A small multi-label image tagger, trained from scratch: activation gelu, width 384.
Rows from block 3 of a small multi-label image tagger, named by matrix and row number. Rows with one number within an expert belong to one neuron, the router's apart. Each number is 128 + 32 x the weight over its row's rms, rounded and kept within 0 to 255. All counts start at 0. After the name is the row's rms in percent of the matrix's.
Before each expert's rows are labels from the 100 images, of 14976, where the router gives the expert most weight on average: "top examples" is what is common among them. Only what is clearly more common there than usual is listed. The data: procedural textures in two colours, tilted and lit.
# router: router (model.blocks.3.mlp.router.weight, 4x384), inputs 256-383
# up: expert up (model.blocks.3.mlp.up, 4x96x384), inputs 256-383
# down: expert down (model.blocks.3.mlp.down, 4x384x96, transposed), outputs 256-383

# expert 3
top examples: blue; black; ground colour: blue; pattern colour: black
router.3 104 [ 50  70 120 130 128 113 139 129 143 227 115 136 172  99 132 183 106 129 131  91  78 149 156 145 162 107 151  93 113 238  95 117 163 139 116 151 130  89  87 165 101 111 124 134 145 158 114  81 137 167 135 132 113 157  71  91 151 204 124  61 144 128 131  96 136 107 123 101 132 139  94 179 109 135  92 125 157 137 124  77 152 143 119 174  80  94 117 136 120 135 161 124 120 105 169 255  99 133 135 128 115 121 167 109 189 103  48 129 117  92 158  82 153 114 129 101 119 117  52 130  98 120 151  72  50 128  96  76]
up.0 125 [102  93 119 151 145 103 130 219 137 181 113 142  82 151 155 114 130 130 137 181 196 131 151 154 194 179 114 160 176 104 128 134 127 137 140 128 166  91 141 144 154 160 133 170 169 143 123 139 110 121 158 168 137 120 165 117 142 121 145 113 148 143 211 122 130 127 125 123 184 176 181 146  78 132 131 109 124 115 167 169  94 132 159 104 140 156 141 131 173 153 111 117 145 118 145  14 164 167 104 162 146 164  81 142 134 134 126 166 202  99 132 148 149  97 107 163 175 144 110 148 156 143 138 109 167 157 141 115]
down.0 121 [ 85  79 170 114 209 148 143 134 155 138 165 125  81 100 185  75  99 132 129 124  85 146  63 142 199 114 119 120 132 103 145 137 148 130  64 133 150 111 172 146  74 138  84 132 139 112  72 162 122 130 166 117 174 129  86  96 100 134 125 168 203  87 120 146 125  96  92 111 107 118 180 126 126 147 203 101 147 122  89 154 130  95 168 163 103 117 131  92 119 163 155 118 143 140 107  99 131 154 142 146 109 150 146 141 143  93 116 118 134 101  48 142 137  70 103 117 165 152  88  82 138  87 147 202  82 113 155 179]
up.1 100 [ 94  97  97 120 127  65 120 108 110 112 115 117 124 144 116 154 189 129 155 174 114 164 121 141 131 194 162  91 148 107 180 137 138 120 112 112 128  93  75 187 150 118 148 124 173 140 122 153 155 162 141 133 114  68  87 138 113  76 151 164 152  95 168 146 128 151 105 132 171 107 144 151 115 161 112 146 122 125 129 123 165 178  76 138 135 161 115 170 151 143 112 116 114  75 169 124 133 178 139 130 126 118 145 133 162 146 153  87 130  68 169 104 132  87  98 130 132 105 112 147 183 160 122 108 104 147 142 112]
down.1 093 [190 119 128 117 129 150 167  56 129  95 119 116 161 159 176  53 130 142  93 145 152 171 116 142  96 123  98 112 190 142 123 172 163 152 157  89 149 113 124 168 143 123 166  88 118 142 105  43 108 133 154 128 101 162 140 130 138 134 125 129  96 135  72 119 114 171 138 146 163 102  89  78 148 130 184 129 115 145  57 148 134  53 154 160 144 147 145 179 111 159  78 137 125  99 136 125 154 125 118  98 120  93 128 122  37 114 138  77 115 108  59 178 127 210  95 177 157 139 148  90 115 152 145 156 129 135 177  97]
up.2 098 [195 121 141 131 136 119 132 146 143  83  74 123 155 124 143 140 155 106 166 122 100 148 124 134 177 192 107 112 158  73 156 154 163  96 135  92  77 145 174  94 179 133 143 157 139  79 129 101 195 128 142 113 167 150 166  65 120  68 120 197  93 121 135 110 105 176 111 114 146 174 163 127 131  88 107 140  92 154 104 214 154 107 127 164  97 173 107  93 121 117  91 126 122 124 146 120 114 168 187 186 134 134 142 120  59  84 175 134 151 111 101 117 125  93 102 126 132  67 128 158 130 169 191  90 140 120 139 103]
down.2 098 [138 116 108 170 197 132 143 127 119 129 121 143 137 129 135  66 169 132 135 172 113  95  96 117 167 132  70 116  87 104 158 113 156 143 101  81 139 131 161 130 137 148 110 153  73 132 115 116 177 119 154 121 155 155  69 140 112 189 134 169 126 183  76 151 104 162 125  82 146 109 149 109 109 149 172 102 134 138 142 119 132  84 147 161 128 113 143 119 179 111 122 134 128 136 170 188 121 112 106 149 112 152 175 147 148 124 136 168 136 104 116 130 115 149 154 175 165 124  70 123 161  48  90 171  89 149 160 144]
up.3 101 [ 99 146 169  97 177  99 151 138 191 152 143 152 121 144 125 131 148 138 155 122 140  81 145 168 146 160 179 116 107 145 108 116 114 152 168 131 149 206 158 133 131  95 178 115 120 142 107 117 141 147 114 130 194  93 147 105 116  36 165 145 146 170 114 125 124 155 107 137 175 141 136 137 129 175 133 161 141 135 154 116 130  62 147 113 113 159 118 159 133 106 108 140 125  85  98 135 121  99 140  96 136  68 132 142 171 124 138  68 142 140 137 169 158 153 144 141 111 174 129  76  83  61 187 171 112 128 110 189]
down.3 108 [155  93  93 162 202 140 177 131 145  90 146 106 133 159 127 122 115  72 144  85  99  74 129 128 133  97 162 115 109  83 132  85  84 155  69 119  81 123 160  90  61  97 117 160 118 123 149 133 137 137 122 105 188 124  95 119 104 125 124 114 121 126 132 152 122 133 133 147 109 155 105 152 175 104 162  94 159 180 122 127 128 103 151 130 114 175 197 106 143 135 145  89 163 130 189 182 120 164 168 176 108 110 174 106 105  82 176 171 151 142 110 173 178 159 121  92 170 117 111 142 151 130 155 204 120 131 163 176]
up.4 113 [ 92 146 160 154 146 133 114 166 128 176 198 166  82 162 129 109 135 123 141 136  85 134 130 190  45 135 166 149 142 156 121 146 230 137 139 153 100 124 188 122 190 127 153 169 124  93  91 152  56 121 144 155 134 171 123 129 169 169 138 129 118  88 146 107 149 119  88 114 148 200 127 143 147 105 112 116 135 142 130 154  64  60 146 171 148 139 153 158 118  99 117 134 117  50 132 126 160 170 126 160 189 155 153 106 141 152 117 148 183 131 151 147 175 131 157 112 107 170 102  95 103  79 137 123 137 101 138 128]
down.4 100 [ 78  43 163 159 169 131 148 117 103  90 143 113 140 125 167 155  72 122 162 116 111 104 154 168 139 114 175 155 133 140  88 143 179  75  92 156 116  95 112 121 126 125 217 209 137 105 154 149  87 158 131 109 143 165 107 129 104 124 159 133 175 130 136 149 149 136 162 150 139 117 168 143 110 111 132 179 129 159  37 108 117 125 129 143  88 147  82  92 131 117 121 156 137 144 194 144 168 101 121  39 155 164 101 115 153 163 160  57 129 126 120  70 144 120 100 165  99 107 103  92 153 138 162 112 100 136 162 124]
up.5 104 [145 165 130  93 137 187 132 155 182 123  81 109 138 135 133 123  68 125 115 143 202 105 102 123 181 167  80  84 119 107 117 144 113 150 109 105 131 181  99 153 114 166 113 114 134  79 162 102 154  97 118 153 100 173 129 121 135  87 165 135  44 141 109 141 118  85 102  92 140 134 131 144 104  97 166 125  99 128 124 148 138 120 155 157 137 165  90 116 146 152 140 147 122 143 141  76 110 144  81 144 145 209 125 162  76 127 144 152 168 107  63 126 167 157 111 126  89 120 105 107 141 154 121  91 159 137 130 131]
down.5 105 [122 146 109 109 102 143 146 105 141 125 112 133 151 107 144 116 185 198 149 121 100 130  94 158 170 181 163 133 154 111 109 129 145 137 128 195 112 124 138 145  99 130 137 160 123 172 158 150 131 146 130  67 158 155 110 119 148 192 105 167 132 127 122 115 131 161  94  99 174 116 105 114  76  88  96 142 122 120 145 111  99  56 138 138 124 116 135 100 163  93  75 115 162  82 107 177 144 170  71 149 114 135 185 107 176 154 142 148 117 111 132 118 103 101 114 176  95 162 118 124 150 101 109 100 144 122 152 112]

# expert 1
top examples: red; ground colour: red; orange; brown
router.1 104 [190  90 148 128 133 176 129 155 127  72 199 147 100 116 140 143  52 116 116 104 184 144 163 111 129  63  77 102 140 183 143 149 138 114 136  69 122 177 162 129 106 167 134 136 129 107 135  72 159  68 117 145 110 125 136 116 115  91 133  99  61 120  93  86 122 112 146  98 125 118 135 117 163  92 101  88 142 113 134 128 120 141 178 116 103 120 111 134 120 123  76 137 118 100  93  65 125 160 151 166 122 164 123 167  47 110  47 151 149 174 118 110 147 109 120 134 151 154  87 125  64 122 176 136 133 113 153  96]
up.0 095 [106  84 103  94 138 100 155 123 179 132 137  75 132 113 135 145 152 159 109 143 255 141 161  98 121 195  64 136  99  68 111  95  97 177 159 107 174 123 147  99 153 117 141 157  57 102 130 172  49 104 130 168 213  92  82 185 118 102 120 117  98 167 114 173 128 175  99 139 130 102 126 143  76 188 162 129 128 140 156  93 121 116 104 118  97 148 165 139 128 166 112 158 147 200  74 130 139 194 110 158 131  62 175  97 140 103  73 113 135 153 129 157 119  55 140 140 175 147  91  98 143 182 114 108 124 126 138 112]
down.0 099 [ 89 180  93 151 161 107 144 144 103 127 177 143 125 136 190 123 147  94 126 142  93 138 121 120 120 125 125 131 132 146  92 191 144 139 102 104 127 144 139 109 152 130  92  96 102 122 117  76 138 102 145  85 156  94 118 140 148 187  83 142 121 140 107 123  78  98 153  98  65 193 138 184 120 122 165 157 108 142 130 167 124 137 124 130 115 178 148  75 145 148  95 118 129  84  99 106 140 118 136 152 126 136 128 119 142 118 136 192  88 170 160 129 119 104 135 107 133 135 157 121  61 107 152 179 123  98 140 127]
up.1 110 [116 128 119 140 129  98  93 135 155 111 142  95 143 113 130 124 173 110  84 135 175 114 103  60  61 167  85 115 102  69 104 123 141 210 109 134 166 109 130 138 131 153  96 134 104 103 167 134  83 136 149 126 164 168 121 154 157 121 137  90 123 169 121 115 181 149 128  61 126 114 135 123 145 114 149 145 149 126 133 115 102  73 123  89 143 106 125 139 127 176  99 179 122 191 154 213 166 134 137 210 151 120 185 110 149  92 150  96 184 178 167 139 147  97 149 104 108 100  77 122 119 191 104 140 127 140 133 150]
down.1 108 [109 192 116 139 172 123 149  65  98 150 142 117 111 145 184 111 145 127 107 114  79 200  62 167  61 168 118 109 127 103  84 140 146 144 125 139 144 164 137 104 168 110 119  65 142 107  89  90 182 146 129 108 109 136 123  86 126 181  73 107 141 142 117  88  98 127 152 134 112 115  71 131 142 155 115 114 130  96 144  75 102 149 101  75 127 162 118 101 157 135 115 125 119 145  97 170 124 113  88 135  90 128 158 149 111 131  99 173 132 166 186 166  62 167 137 117 121 120  88 177 124 110 130 115 104 128 170 191]
up.2 090 [108  99 130 116 142 147 136 154 143 120 109 142 171 152 122 160  69  95 130 151 173 104  96 130 155 178 117 105 149 179  51 128  97 119 119 110 152 105 111 137 186 136 147 189 168 100 156 130 138 196 126 127  87 159 120 119 107  80 147 129 123 137 162 107 120  94  52 122 151 108  76 160 127  71 116 128 134 139 146 128 113 137 132  64 143 128 118 125 128 143 166 106 130 154 153 125 176 136 143  70 127 154 137 157 219 145 125 172 105  65 163 147 169 160 137 111 119 128 112 111 188 105 133  95 129 124  78  72]
down.2 096 [112  73 109 153 162 111 185 139 147 108  88 152 154  94 163 206 115  76 140  70 187 191 102 123 156 132 172 129 136 115 143 105 114  84  77 135 103  43 153 151  97 119 136 190 170 166 142 148 133 130 144  95 127 111 116 120 103  60 116 135 160 129 113 118 130 151 183 137  81 114 120 145  93  60 106  68 110 150 126  79 139 146 134 124 117 151 123 166 150 130 159 129 126 153 135 133 142 170 133  57 101  99 123  77 145 164 123 138 129 135 109 119 180 172 115 101 161 137 113 203 172 141 148 166 118  80 167 126]
up.3 110 [122  63  99 136 143  69 130 163 148 203 103 163  98 144 125 133 135 124 127 158 192  62 127 142 123 152  96 138 135 143  38 136 176 110 143 142  94  46 167 121 167 144 113 149 157 126 114 173  86 126 137 119 120 140 135 123  95 172 124 143 180 140 208 137 136 143 114 206 123 116 121 158 127 114  80 134 159 115 139 152 135 140 132 121 107 138 127 140 158 127 220 121 146 168 145 178 108 174  98 165 116 114 161 126 187 139 175 140 116  87 136  84 172  97 156 103 127 136 160 162 190 134 133 138 121 115 150  89]
down.3 105 [154 130 137 134 169 153 161  85 142 110 159 160 126 160 132 148 151 154 105 104 159 222  60 141 146 120 189 185 137 141 141 132 120  89 135 114 110 114 111 143  84 111 167  97 124 141 135 124 155  98  67  75  63 164 173  95 147 129 123  83 114 120 100 119 140 203 133 144 124 151 116  75 166  88 160  77 129 130 112  49 133 140 129  99 124 149 131 144 123 150  73 130 153 133  95 144 149 127  73 151 118 134 102 153  38 107 133 122  95  91 172 144 132 164 104 164 134 136  85 157 159  95 135 112 108 158 183  83]
up.4 086 [101 166 133 145 175 105 111 146 147 122 144 123  91 156 142  64  88 168 139 143 126 136 110 128 117 136 125 149 144 108  71  61 213 135 150 123 158 137 132 148 135 144 153 141  71 162 110 128  84 157 152 170 165 135 159 131  95 125 117 133  90 122 129 160 221 182  84  84 160 117 109  80  77 168 160 154 128 143 174  99 129  39 144  81 142 117 136 145 106 118 127 134 170 124 100 108 169 159 154 152 128 192 201 124 144 176 135 149 134 194 134 132 104  86 159  75 125 107 121 166 156  48 149 162 124 105 137 141]
down.4 084 [136 159 172 154 183  59 116 216 180 135  73 153 116 109 183 140 167 129 159 162 149 128 163 148  84 130 103 165  99 115 115 145 171 154  92 107  63 148 131 102 142 137  87  92 163 129 176 128 175 142 176 138 133 110 122 149 112 140 163 104  91 108  55 121  71 119 152 108 139 107 165 115  95 118 184 216 176 141 127 119 145 128 117 148 165  93 111 138 150 165  75  92 138 128 148  97 162 144  88 188 119 147  92 108  96 113 148 140  94  52 111 147 108 103  66 150 134 116 100  73 139 118 133 171 117 129 169 146]
up.5 101 [121 128 167 122 125 161 154 111  86 123 166 142 108 157 117 149 101 114 147 168  55 108 167 117 120 119 163 107 121 139  88 101 239  94 156 138 149 136 128  97 138 158 182 113 108 150 164 121 144 144 153 111 167 211  99 108 148 164 126 171 157 137  87 132 129 134 164 116 235 163 149  83 115  52 151 103 118 102 117 209 104  43 144 174 121 151 112 128 150  89  94 130 107 120 142 123 134 124 141 143 139 166 142 133 111 169 134 155 178 125 108 165 164 169 114 155 154 105  71 155 168 131 203 106 145 108 152 189]
down.5 106 [162 110 129 109 164 109 131 104 107 141 113 132 125 128 211  95 128 199 107 103  99 139  82 110 115 150 166 135 135 116 153 150  86 126 165 171 128 174 103 120  99 153 127 158 156 114 122  77 115 116  85 107 151 197 168 123 114 192 107  95 119 128 158 113 136  87 130 102 169 138 106 106 119 115 116 114 100 109 117 108 129  79 179  86 101 161  67 111 111 117 159 151 131 117  97 115 113  81  76  92 141 180  91 101 115  94 101 103 132 104 133 152 126 255 133 158 141 145  73 119  97 141 125 101 110  63 143 127]

# expert 0
top examples: yellow; grey; ground colour: yellow; pattern colour: grey
router.0 089 [160 108  75 118 161 104 138 153 121  60 159 162  66 144 150 140 156 138 121 138 150  57  81  75 120 159 141  72 113  35 146 130 143  83 112 105 105 149 143 166 108 159 147 185 161  75 142 118  75  81 115 109 192  62 207 153 131 132 178 135 130 103  83 141 140 169 130 156  75 178 106 106 128 149 211  74 147  89 125 131 152 152 195 161  96 141  96 156  96 127 103 118 126 139 132  87  89 117 163 129 124 135 160 169 114 141 193 119 171 107 107 109 136  94 116 140 137 119 143 119 181 146 134 111 149 173 159 159]
up.0 096 [115 176 110 145 126 108 145  96  98 107 149 188 107  95 116 175 106 103 117 183  59 117 133 123 142 132 176 125 135 163 174 162 117 105 174 132 126 139 102  98 113 135 154  81 186 117 133 160 129 185 167 123 131 176  88 110  72 103 125 120 127 121  86  42  95 131 110  83 228 128 127 125 152  91 136  57 123 100 107 154 179 130 149 132 140 138 143  95 154 123  85  91 158 101 110 143 136 113 133 131 160 127 123 113 128 149  87 161  97  90 184 145  93 131 138 168 155  89 143 130 103  79 115 131  52  72 135 191]
down.0 103 [129 108 137 128  96 136 127  87 100 192 117 122 123 109 159  56 164 164  93 132 127 154 169 131 133 124 146 158  58 107 148 118 136 143 147 127 117 161 151 153  74 156 150 174 128 166 179 211 118 112 162 134 124 172 196  98  92 110 122 110 110 118 138 103 117 132  76 117 159 124 100 140 159 177 155 211 104  75 143 127 125  62  89 102  86 125 134 185 155 146 129 172 110 133 103 115 163 163 129 150  89 136  96 138 116 145 169 136 127 143  93 108 138 168  84 128 124 176 198 105 134 154 138 127  40 191 102 150]
up.1 101 [106 137 167 159 151 189 132 145 112  90 147 123 100 149 135 104 126 158 165 144 111 125 145 172 149 132 170 121 148 151 123  77 139 101 167 159 144 161 122 127 174 162 195 133 106 145 112 148 217 131 143 137 135 159 142 190 126  89 153 152 138 103  80  83  64 102  77 127 108 155 128 107 174  74  98 135 154 179 164 122 177  89 117 110 113 164 144 151 142 129 131 105 180 121 145 119 138 147 169 124 146  87 119 179 174 164 158 207 131 122 134 104 150 137  83 129 130 211 138 150 248 100 138 103 125 136  99  86]
down.1 105 [162 113 154 182 111 113 114  95  95 120 156 116 152 164 108 205 121 128 142 109 161  97 187 132 153  63 152 127 101 214 148 170 133 105 167 121 107 126 138 172 169  79 195 103 155 119 149 124  66 162 122 108 105 132 144 105 155 135 166 159  96 127  53 163 139 187 119 123 105  97  91 119 146 119 127 154 144 174 122 142 142 141 111 137 128 119 100 131 153 160  74 117 164 133 121  87 163 151 127 103  98  97 190 126  51 165 130 105 169 139 131 119 145 215 154 160 131 116 134 104 135 134 103 137 195 158 151 135]
up.2 100 [116 188 187 121  82  94 114 130 142 141 158 146  63 117  98 119  63 175  98 123 137  70 125 132 106 126 163 142 129 162 123 142 188 109 132 212 143 164 145  83  85 124 124  94 120 105  92 110 116 131  64 123 133 127  96  84 119 152 127 117 119 103 183 132 173 153 168 167 186 137 121 120  80 153  86 147 129 145 131 117 123 117 120 164 111 121 143  91 160 113 109 158 129  55 115 131 128 125 114 133  88 130 158 139 130 109  90  90  89  94 157  99 101 124 156 104 134  76 112 106 120 126 119 163  87  93 171 220]
down.2 094 [ 94  79 149 146 178 143  82 104 159  77 141 113 146 120  99  67 125 188 121 157 103  91 131 157 160 120 131 162 122  93 142  71  83 152 133  84 158 119 158 134 197 106 117 165 118 136 115  97 110 109  93  99  58 121  83 125 152 112 155 106 139 109 193 112 122 125 168  87 159  64 132  75 187 102 162 163  94 125  72 130 123 111 148 159  77 146  79 110 163 128  94 133 106  71 138 154  89 119 168 133 188 154  61 178  97 127 146 191 135 159 132  71 122 154 144 144  82 143 168  85 139 145 165  65 197 145 118 121]
up.3 100 [ 84 104 122  98  80 139 147 126 137 112  68 166 143 129  85 100  52 114  68 135 158 176 173 100 110 123  89 161 159 150 103 112 108 126 161 130 175 115  70 110 109 106  81 121 154 186 147 120 152 156 146 157 117 116  64 160 147  76  34 105 146 157 166 151  85 103 141 110 163 123 106 142  79 158  69  87 121 143 124  97 115 138 104 145 149 121 157  63 131 132 148 119 123 113  98 154 129  78 129 114  87 111 148 110 144  62  90 126 104  99  91  83 112 136 113 138  94  58 159 123 150 154 106 115 109 159  83  79]
down.3 090 [119 177 121 136 147 127 140 130 173 111 131 112 132 111 151 105 162 187 148  89 103  92 110 150 116 126  86 120 145 105 102 166 189 123 132 161 108 143 103  97 170 173 138 102 144 153  91  24 121 159 119 154  95  44 120  79 119 124  78 160 119 123  75 153 125 148 122 178 115 142 103 166 120 154 159 133 135 120  74  70 133 225  45 124 144 157  84 131 149 158  79 125 118 116  90 169 130 140 100 102 139 155 170 131 146 135 168 161 104 135 116 164  62  77 152  91 114 149 131 106 149  65  98 115 137 135 192 172]
up.4 103 [109 152 125 102 126  96 132  78 137 154  72 113 137  96 200 197 130  98 127 120 105  67 179 152  81 124 142 136 102 158 151 185 139  97 132 138 160 117 119  94 109 175 152  87 171 127 119 162 139 168 124 116  90 150 112 115 128  92 124 142 123 121  77 116 168 130 100 150 197 159 138 152 122 116  99  99 130 104 168 130 136 166 169  79  37  90 167 106 144 108  84  99 109  76  53 200 112 122 134 131 146 109 169 160 162 140 115 116 125 134 110 154  95 121 153 139 131 105 143 115 115 132 132 115  80 134  92 200]
down.4 102 [113  25 110 197 144 135 111 146 115 113 106  88 131 135 134 106 110 180 146 135 178 119 147 124 109 126 147 116 144 120 163 128 134 144  84 137  95 123  57 173 173  92 175 196 135 153 165 100 127 133  88 135 106 126 101 134  85 150 138 111  80 105 204  71 106 103 157 139 142 147 174 109  98  95  85 129 116  95  47 145 161 121 140 136 104 134 164 109 115  93 111 110 113 169 138 144 120 134 136  94 150 186 118 143  85 135 120  70 101 124 117  54 224 137  99 137 133 101 130 138 172 117 131  54 150 136 111  67]
up.5 101 [133 108 124 152 107  68 131 135 119 185 160 145  91 101 175 173 142 117 111 112 141 111 146 163 128 132 131 144 134 154 143 128 180 105 131 179 160 125 155 114 128 168 157  82 133  99  76 192  93 132 158 136 127 141 119  66 134 155  84 114 152  79 109  64 101 138 147 126 211 126 136 220  96 132 107 131 148 134 152 127 109 142 227 149 129 125 168 118 143 114  68 101 122 126 126 171 129 191 145 147 149 125 150 176 133 119 112  87 192 171 107 149 150  90 152 146 148 111  83 148 142 144 120 119  74 144 178 179]
down.5 096 [105 131 123 118 104  99 105 125 170 112 114 142 118 177 126  97 122 167 152 110 127  74 163 133 144  90  94 128  89 173 161 108  97 158 163 123 145 182 135 125 187 152  93 137 142 118 124  90  82 124 104 128 137 176 140 165 112 166 147 170  87 134 139 177 128 103 132 153 122 123 142  81 125  98 154 201  88  90  82 168 127 124 134 137 116 148 149 115 153 118 136 118 135  72 126 109 105 115 156 107 132 163 116 161  72 115 123 105  96 106 133 127 176 129 127 139 125  72 177 108 164 157 154 151 172 148  66 159]

# expert 2
top examples: teal; green; ground colour: teal; ground colour: green
router.2 103 [119 149 158 133 166 120 122 131 137 171  61 136 129 137 142  77 134 120 119 140  49  82 142 148 108 160 118  51 107  75 152 154 132 134 104  96 157 165 136 190  99 125 128 106 157 172  81 135 201 177 113 141 123 210  82 147 152 124  93 177  77 103 138 179 168 164 110 128 120 151 153 107  91 171 109 108 149  94 115 100 179  71  81 139 133 102 172 139 104 140 154 173 134  85 141 166  92  97 110 153 109 118 156 138 159 146 133  91 150  98 163 133 149 173 112 134 104 118 199 116 103 144 147  52  89 174 122 154]
up.0 110 [135 129 184 127 151 139 135 160 148 133 131 101  91 142 154 136  94 159 159 156 118 101 129 147  56 131 151 116 137 147 124 151 144 138 166 179 124 211 123 163 133 167 182 159 121 112 123 179 151 187 150 125 137 145 121 189 155  69 138  77  81 110 132  66 153  84  66 139  62 141 158 106 120  88 181 139 122 179 132 115 146  93 131 117 184 107  98 118 115 141 146 113 135 121 159 147 139 140 156 128 158 153 131 161 133 133 112 211 126 144 136 157 117 173 175 128 140 156 113 154 119 125 134 163 163 142 136 139]
down.0 099 [113 157 128 119 129 107 170 157 149 155 151  99 142 111 173 122  59 127 132 151 127  66 116 131 138  84  25 182 131  74 146 121 202 119 188 148 122 118 130 153  90 148 139 126 136  98 192 118  94 120 124 168 192 151 180 101 174 110 118 132 175 129 162 110 131  62 103 155 140 114 155 147  96 160 143 138 127 134 101 186 150 106 160 119 105 141 107  99 136 150 198 185 115 118 127 159 162  67 177 131 148 138  93 125 166 106 150  70 127 152  82  98 142  98 163  99 140 132 121  67 118 126 123 138 112  95  87  92]
up.1 092 [150 106 129 121  92 199 140 189 134 131 150 146 102  95 111 122  95 154  92 136 117 130 124 101 150 122 140 160 152 133 110  93 149 114 193  99  83 142 118 132 136 108 132 173 125 116 155 146 112 134 121 135 167  97 152 145 215 100 122 144 124 119 131 142 188 128 104 153 130 103 111  97 150  81 167 126 107 158 110 227  97 141 163 176 170 174 103 154 142  68  86 129 160 131 191  68 137 165 108 146 159 160  75 128  34 192 111 167 158  99  85 134 112 110 148 155 150 156 139 113 143 132 118 151 181 153 151 149]
down.1 100 [102 140 139 134 129 145 155  99 176  77 142 116 136 132 159 136 112 108 133 122  75 139 106  79 168  90  83 135 146 169 168 160  90 157  95 169  45  55 139 127  96  91 157  68 146 102  94  97 129 153  97 128 142 181 107 162 117 102 130 103 126 103 102  75 143 170 135 137 153  66 108 116 135  44  92  97 135 170 114  96 145 110 153  83 116 143 151 124 158 163 135 124 132 170 164 136 136 111 182 123 123  92 173 133 167 137  85 150  56 155 108 142  84 111  87 117 149  97 160 172 157 109 128  85 134 190 129 174]
up.2 091 [174 171 137 116 119 157 149  91 100 131 199 107  89 154 149 165 137 142 126 162 100  95 143 181 161  87 133  93 153 120 145 106 155 112 173 147 112 185 159 121 124 125 126 151 123 150  92 168 147 121 117 111 105 104 182 155  98 204 173  61 146 192  97 122 156  94 152 139 155 117 138 177 124 105 156 136 160 149 159 115  39 122 145 105 168 118 125 105 156 142 155 163 174 153 119  97 129 160 112  56 149 163 117 131 102  96 119 144 138 180 127 126 116 134 167  93 123 157  71 171  95  59  83 100 106 113 131 141]
down.2 098 [131 128 124  59 167 100 125 135 103 116 145  92 138 128 140 145 173 145 147 129  65 193 124  96 179 129 174 141 139 160 134 115  59 114 137 151 110 151  71 130  85 122 154 106 135 104 132 187 130  95 202 109 110 116  93 203 150 123  79 150 133 147 164 125 132 147  96  89 125 163 131 142 163 113 101  73 117 173 178  95 165 137 145 140 172 102 128  69 114 165 170 146 139 145 143 150 136 136 131 170 127 143 174 117  98 127 127 176 194 126 224 114 145 117 101 106 134 117 134 100 151  93  61 120 122 174 127 113]
up.3 089 [128 131 108  95  93 201 100 169 134 117 161 125 153 119 126 104  58 162 125 129 103 118  97 136 112 133 173 104 162 113 133  63 141 159 171 138  93 131 121 188 135  99 124 130 127 140 143 153 158 135  99 106 141 106 134 196 169 123 133 123 132 107 153 150 215  59 153 141 103 144 158  72 147 104 103 131 119 150 142 187  94 151 149 165 125 121 116  97 118  73 116 126 165  94 213 121 170 191 188 121 150 138  80  76  93 157 108 160 135 130 145 136 108 134 152 140 113 150 130 109 200 134 155 161 166 187 138 164]
down.3 090 [155 152 108 171 133 106 146  84 124 130 132  74 134  60 192 160 159 148 143 112  32 165 128 103 105  64 115 122 152 197 132 148 130 106 118 190  39  98 103 137 139 120 159 120 141 125  99  72  98 125 165  73 115 146 126 178 100 178 148  70  88 114 105  52 135 174 120 121 190 142  70 120 110  86 152 178 110 166  69  71 173 145 147  82  93 135 127 185 122 145  74 120 115 133 169 161  82 100 106 137 153  98 185 174 123 144 166 110  90 164 157 162  77 207  81 178 157 140 206 108 136 137 108  97 119 178 150 137]
up.4 099 [ 97 130 117 111 125  44 123 179 151 153 142 194  96 149 151  96 103 165 183 118  96 138 155 160 119 129 117 122 123 142 117 172 166 125 144 175 133 106 151 135 120 104 165 106 191 148 116 156  72 196 158 155  90 162 153  74 130 147 145 153 111  72 163 136 153  86 101 109 255 128 151 173 103 175 158 163 138 126 172 128 112 123 173 140 162 131 152 119 161  85 135 113 155  75 155 113 111 193 135 129 161 154 117 152 196 103 134  90 158  58 157 174 132 129 160 131 114 149 136 140 105 134 120 157 118 155 202 171]
down.4 104 [ 99  86 121 154 120 125  98 139  97 159 133 147 118 151  95 122 149 190 143 123 114  79 186 128 152 158 102 125  70  80 114  86 144 131 147 150  78 189  93 112 131 125  92 118 130 203 102 150 145 110 163  86  94  76 126 137 140 151 148 114 115  74 102 140 171 104 150 160  91  97 115 120 162 191 163 187  82 136 163 191 172 168 124 111 127  97  35 187 175 105 111 134 123 115 151  91 143 132 128 126 117 169 129 129 146 123 106 166 163  63 137 133 106  93 182 165 145 165 107 139  99 135 132  97 104  62 109 122]
up.5 103 [114  92 152 134 113 126 127 122 155 141 190 149  94 113 114 137 137 137  98 121 117 145 146 179  83 105  84 145 101 153 151  97 116 161 170 144  89  84 182  96 112  87 159 141  31 113 124 130  73 100 111  65 212 106 138 214 159 161 146  58 130 139 122 120 164 136 105 154 154 142 107  77 121 168 158 150 142 124 162 148 119  96 109 167 113 157 155 163 104 159 174 123 157 125 104 171 135 106 151 129 117  99 138 120 141 154  87 115 181 133 124 123 136 101 144 136 151 136 100 153 154  98 147 194  45 145 179 164]
down.5 096 [141 145  82 170 187  63 157 115 155 134 131 115 120 115 117 119 142 143  66 144 165 130  57 170 204 142 136 118 128 139  73 121 102 117 165  87 127 128 163 131 139 102 146 122 125 179 151 122 142 130 130 145 155 127 132 108 113  96 107 149 104 111  95 143 169 159 151  98 126  94 147 133  74 178 152 138 106 135 164 159 106 135 175 129 172 155  60 134 131 107 139 120  80 115 111  70 130  59 162 153 150 132  95 130  95 179 139 175 149 120 181 150  83 100 178 127  63 104 107  65  38  78 104 102 109 116 137 146]